config.yaml
arch: "transformer"
dataset: "babble in 24 made-up languages, each with its own sounds, syllables and stress or tones, from a formant synthesiser"
spec_augment: true
bias: "all"
layers: 16
momentum: 0.95
adamw_weight_decay_other_params: 0.01
Rows from block 5 of a small CTC audio transcriber, named by matrix and row number. Rows with one number belong to one neuron. Each number is 128 + 24 x the weight over its row's rms, rounded and kept within 0 to 255. All counts start at 0. Numbers have three digits each. After the name is the row's rms in percent of the matrix's.
After each neuron's rows are labels from the 100 clips, of 14976, where the neuron reaches its largest size: "peak on" is the class under the peak; "loudest" is the band of the loudest frequency at the time of the peak. Only what is clearly more common there than usual is listed. The data: babble in 24 made-up languages, each with its own sounds, syllables and stress or tones, from a formant synthesiser.
# gate: MLP gate (model.blocks.5.mlp.gate.weight, 672x256), inputs 86-171
# fc1: MLP up (model.blocks.5.mlp.fc1.weight, 672x256), inputs 86-171
# fc2: MLP down (model.blocks.5.mlp.fc2.weight, 256x672, transposed), outputs 86-171

gate.558 096:132139117134170153118080114128125117126105115076154151133109080154105154125142168153119155142107155153112130101114157110120142132064144099144140111153119140100181135128124133148114182100147124132141098103140145101144102140143181131164134140167121174161135122
fc1.558 104:063131146111090096120154155144155153140154112153106082094147143117214126111082131091134117111161092116116085137150135150157078088147075127139160134079119154132160137138130126167102142140144097136136154101140143142135103157161117140149154104145130139101157135
fc2.558 101:141150117138133113098105140070160104149108136139122140155147122096154123107113142126107140153136091152102148110123132124113131162118114134100084116144099131130142145085137145133170071128085163118114109114158114117145153098076125160120121122092173123140131150
peak on: /ɪ/
loudest: 250 to 500 Hz

gate.33 105:081135126171128124114121132150164142108137124148128095103146127165110113141137158139143167075165114116081131104121138148142131139108138146097103113154136151133052134132126134148155133127138149105103146086129120162104135101110149138082112076121122162142127132
fc1.33 099:181140148149123124131145111135119116146108142115123102112113105112150134126147105080090117174113138165171106127148144125101119123137125129116150136124109136137153157148129146128099089113121072140153153142109133111101128159155112176161115147133127094116105118
fc2.33 113:109127147124123120131134102115130113131120124080119153184113106117090121113093141130168143117166112108084126135087168160095155117155154123105130118176213108113107133122139136167120137139098152093119082116133169106116101101113162112113160174137170121121148127
peak on: /ɪ/
loudest: 250 to 500 Hz

gate.17 119:117126120121150147128117087128105119134122105124163087115137196113127132178129111110111146104141104101112098110128126103117089132136184150173092139133124147111131146130165109111138115143115125122141140126118096112101123088120129126115167095130124130155159154
fc1.17 120:136177118146090104102103084099110079147101110115136141157145088107112102120143095132153173175135130089085138102105118121139118109131127133123131086168139176098128077158133134167134129117118095121151101138115074167090137181082141139096140130132116089157144132
fc2.17 124:101174177126120113099141169157131133088177126106101136131143063160112164122101142107145144122124115090143160118152105114125169136137104126148156119089131112127137142140112142136123159116165141153132126118131106142141145114125169152158116139140119139123123142
peak on: /h/
loudest: 250 to 500 Hz

gate.102 103:145154128123083133138133114156136115157150129127140143110113109155099170129134107137179116145097132096144166146081171167161138131140129102112110114118099112119119148089104157158117100136145135155093139145133128130105159181157114121139072089110121116160128116
fc1.102 114:114101158139136152164097102113104143138114108131157137179121095101146116170098186154126101119127138159083124082136131138146143150128121145168126106149131117109117105132148133091155118178096120110165083149121129111175103087122099097130157149151155091131135137
fc2.102 109:130102160148109143119111142080148102129135132158164111142126143137123146158117167114087120113087155108093146115122097130162108145139140114105140066078123137123109124121121148137141167137145131136143180172119142115162158147103153090161149146116150130132095158
peak on: /aʊ/; /a/
loudest: 500 to 1000 Hz

gate.330 041:132126096195116119120106109109144159143143147165122102109172085130140140099143147144119173132104173144114143110093200134163111123089163113105119145117126128118133133136136123128106092171149110120118123150091078116164124119140133112133134161101127114174154134
fc1.330 040:134143165086131148151137162152092109119128140095150157136090144115121130138099113101133077090148090157141120116158055115089157124171108166158120117129119119123121128111108125133121156115124118156118135086168157140100154125126080141121111094128141129100103107
fc2.330 051:108145162120128161137129099142148115151109114145116103142149135111106115175103138156146114119094111126127128150163126109146123116133095101128188128113108150133137102116095107094094144102143157111189137129144166131121073128117111172138162137138120095080125139
peak on: /ɑ/
loudest: 500 to 1000 Hz

gate.495 106:170101108111122172107126148099154126148124125087150161140156161127154158173104146145141102122111115088108160118112127169117141110147157110116162136150142170100119133124147107156142135099140130111093127119117179066116143124127088107121126194131151121105125130
fc1.495 093:166134121135135135076157123139149131107139127087118125128158152121153180171114119146125119100086152085080126104106105139079121096162175131133159079151118165130092128148106125144121165139114136119078129128141181096132138162148098116122099172121162132163096136
fc2.495 108:161096184142175115114146112073140148136099123183121102121157115131173083127171138103175109149166129124117112123140129057121138179105085104125148131152117099080140107101129115119143138141120143141134108144139186152126139138092174105099071094140099150123136107
peak on: /ç/
loudest: 500 to 1000 Hz

gate.313 097:122143095160120078120123118118133137136106128115164166099168139160141112140151179126080147133123141153126128087098120117138113074118116161143173092119125106107165181089157114135093081140137108122160146151121110109106124141100135077135141100117150122151140081
fc1.313 098:093086140130123121141088083106186161140154150137117158109137116126179133105124129124141154092141142162113147113150161186130138166140172135166130100171125162108133094166104122058146169141117123131118111120136158128182160137137105103136101143115140113090164147
fc2.313 101:114162144118168122126145141122132138111130110088073127135117136129148152115103098136145140138108139127186109122109124148107135139120123122130116096125158092112104143075147108161131125173131104116114142129149116123128141082165147087113114137132131129119125140
peak on: /ɑ/; /aɪ/
loudest: 500 to 1000 Hz

gate.416 093:094143148148138101133139202136072100137153115094177159122145138109087133130126135119128135181124094104136102135113144128156115092182107084131148102119123089127142147156095127100112126080156122117118127108141131135130136087111143136111127116121151096100072118
fc1.416 092:103125164077137141146154145140133097141146136119169119109132160099146156140131127112131154156090145128154102137148131120157111110175134148121110122138135089118114141184120128109151153093120102127084176165172145138111095127121109172115102149129127101103114131
fc2.416 099:121146108102097162101154095175135135189155134147120128143101132110139164102106111157079115111172098154132146120120136107124142147123125123101133128114134129116164116132161153193123150146131113139153143106109114122153140178116149105167135128149076150142123163
peak on: /aʊ/
loudest: 500 to 1000 Hz

gate.260 091:157185092144139118119149138133150107118165129147125123113135091076146113086159156120095149069109131121156115158113147186098120108130153130160131154139125130113120150099153139142135143078146145164142130119159083131105156136120124131106111126132132135143110163
fc1.260 099:156148149155117099153132097112127139124127105143155132112118115137124130125148178120096115084121145105127104178127117117073107113173153152162158173122116129130130148126149117110143126072113140172144130108140125125101151138155130114113166146108081113114115139
fc2.260 100:125165088133118150063123157108098135168108135118154074193164162117109130138139134095159118174143125152145151087156123091141112130118144145111138127109139125160116093138116130117150139135090134105121142105114122169149132089108148161125154121117135140149173110
peak on: /h/
loudest: 500 to 1000 Hz

gate.30 107:156068122159145118139106153146094129128104140171140129104116105161158110133101145124113134129110129153132166123129128153123132137135133132161158119139136103129104154168077116175110133102120132150151121164133119119123148184140111120171104104104179167142124073
fc1.30 106:114127117128122164141130126131084109174095068138136151135119137108128104124112141117117136124125144107147150084123154133107144131122095141166165063130160114133110120103078100132122154141159091139166137096148123102157116123149146104155131114151169121076134107
fc2.30 107:069152130152157117174148134127117148099148119132114130111121145166135140165136071189146109135123112131127097128079136117162137156098131099157113130135083101116151124134121164137139126135106116170095128127103085169142133133111092115149133107118070125085168180
peak on: /ɹ/
loudest: 250 to 500 Hz

gate.613 006:120087128082154126111139116140127183068090099151147153172150094123158134116115128154116106106102143148121125132125109202108082148129134148103161097132161110142132134157117110103111102111120123154158119156095161159079188125126204133079079132140156139143121111
fc1.613 006:118164121138131115108130115104108112146128140105132120115119134151106114114129142121099167139096092113130150109132146078113180126149160118160120139131132137173142156089133129106144154116144126085106119141158152118148077132102120152155120139121123090083129178
fc2.613 008:125129112101109153139145075169126146136071141142118072163150097120128117104113122140137135128095140120168109111109142108133136110105156121161137100170141154118098156124155124096101139098123149144143135146125133139150125143151175140135130138107111107103124092
peak on: /ç/
loudest: 4000 to 8000 Hz

gate.128 100:123134153168089089098103192168109116157137126092144144130160116105138071098146137085103145111138095152112137144100129151187148089098115135146102140130136117101161171078101125129118111135109105122121116086147132156108155092150160098149148132083170145110158114
fc1.128 093:111101133169144122111109126164121132133133145125121125117148130134118113106135169096102159145173125182129146127122157139154158107139137139158123097148105132131170126112127141119158141145165104131128115142178191106137130094126120096136143135097149165159107107
fc2.128 101:112149131091120116110115149131142127104129179113085112128082120141089138095130089141125128144136143140139129175125131119117115100175131149181123093092130125158134147187126113132143127156165118181132147178124116144155117116162109104117093169132135124131160125
peak on: /ɑ/; /a/
loudest: 500 to 1000 Hz; 1000 to 2000 Hz

gate.328 129:139137175130153137114117114103144160080080085151141124134131108155113123075135177133130123128176170123124122147119092174101095199135102164142134130099082143094143139141126131139126073149102118135081134117114118137091143141120094143126115104116143135120144107
fc1.328 120:146141140151135133125107113141161115115085118115124152122119137115147107150142145133127175183106095109163129108164118101138167120136138109127140118118146141130134117114134176150175119087104120153139096123152159136136192114124068170105129141162161108130133158
fc2.328 119:093087132136123084134133118153135149156137132151123092124155153159071135133096128091114130153152092109122155128090142112144135156166142096153077108146138147145101130130161154160123139110159140103123125138108063137172104131115142157098139123153131150125163148
peak on: /ç/
loudest: 4000 to 8000 Hz

gate.316 127:106156084146112103149106104136132140134108133098121133126093083097123114119081130151103161157132125135114096138134108122103153165080123104101126149084107139151130149133143117119140081125113157168109147096124139128118093134147110134098097128131114147101141158
fc1.316 119:130148127148127155138111135112114148106117162138150149134117110119116133104119128140149141116195117144083093141118108126099157144103134125125121126117113122104129140115135107118129094112100164137123153115101156116155123147117094078106115138134112119135172133
fc2.316 138:159099143116183133110150121092112105148122168109137147167145120115133143143152122116142111118162132189129137090071119159148154161117106164129154134125090138116133068075138125121125156149129171100070140112090153132105171116130141146126103146148118102123122150
peak on: /ɹ/
loudest: 250 to 500 Hz

gate.15 130:132117133170112138144114110121122122166098115101117121110132178155099114103137118131138161109142105123153097146153142143077162115118134138118121135075128141135131121131118118108132137115095159105089128145129120108160068119114148129135169151129151078128100115
fc1.15 125:134144143118119142128147113060109100105132133136153114098142188159116125089124128094146122129176149133145100154135151138054131128132111147154091167149118078130132153112179129110154128136102152097128107128136108135151097153114123110128085140136145091115115136
fc2.15 135:089107113160098129162127155104131142117114115135103152133149122135142143224119140128130140159126120154189139101126131145152145124147129123106118161084098173133179115141120136109109153121128134141090083128102160142142133095146151145135180150170113131127124104
peak on: /ɹ/
loudest: 250 to 500 Hz

gate.365 058:128126103151110131136141139117143124119114144163150123149170095168124175125171108142126132111073175085113138116163139119141096116099102102124133121082138150141140140137135098151141117107163143127166115177057121138193113142129112110167132125100121139145150113
fc1.365 066:102124095141144122105133129115172108165123140118124101127158087128103136143159127125142143132143174079102106116147124133150100108113094093088121119090160152128149132143143113157133105084140113125145095151098118153155103176102140124149124110109128156138160136
fc2.365 071:175137085177122094112131132139113111106157157116150109117137122148124081144181129087127167136140157145137150144093139135173135109117123158126119148132132129110116144168189147137143146152060081123082127107091098149113151146108105115121126092131173124150177123
peak on: /ɑ/
loudest: 500 to 1000 Hz; 1000 to 2000 Hz

gate.26 132:120105111116153107107138104090131100120135103125135150092159102103132183142151138090086130108148144126146119156137117153133132092144098113147117123144084137099101103108125109141117148153135145127135125139125110165175127159126144170107121119113167187145182133
fc1.26 135:119096160097101126118121091121142114136149106160138125112130120090095136120093122140093143134127124114134160163147115173149160141139108127114111074168121138054163107097130132164112167142161130129149126123157131144131138133104129130156142097110107129121149099
fc2.26 147:111077143151070083154114153123135077117104164112114130114110191121100083108156142133103135144141117131152097082123111119138142132124146079144119096154135176164130134169147138135141115141100165113086120104089150147129121137108139120135092145129087124131148128
peak on: /ç/
loudest: 250 to 500 Hz

gate.353 108:127130097103123110127090124154129107125123045144131148151123142159129117112173085100138118134138147167153061127145191115112156110130119123132137156121083112138140104139141135166136125129071141130143153111130126133162103148106180138124139126121117165139092105
fc1.353 108:135133154144116120113177105110095106100114129129141105129116147098136152159115120142144059109143150175144148178111159076104152140102064145154102128151152079124135128117077135126095183105126151113185147136125122152116172130118142157128138122162113154127142126
fc2.353 104:102157108159157129140125148115100117102166107135138083092134150116141130092117111117096174113094146133125154111139135157121118101113099150134147174150116148103092117111165092153151132123120083115070122111131136144125113156131151083189177140125140143169150127
peak on: /ç/
loudest: 250 to 500 Hz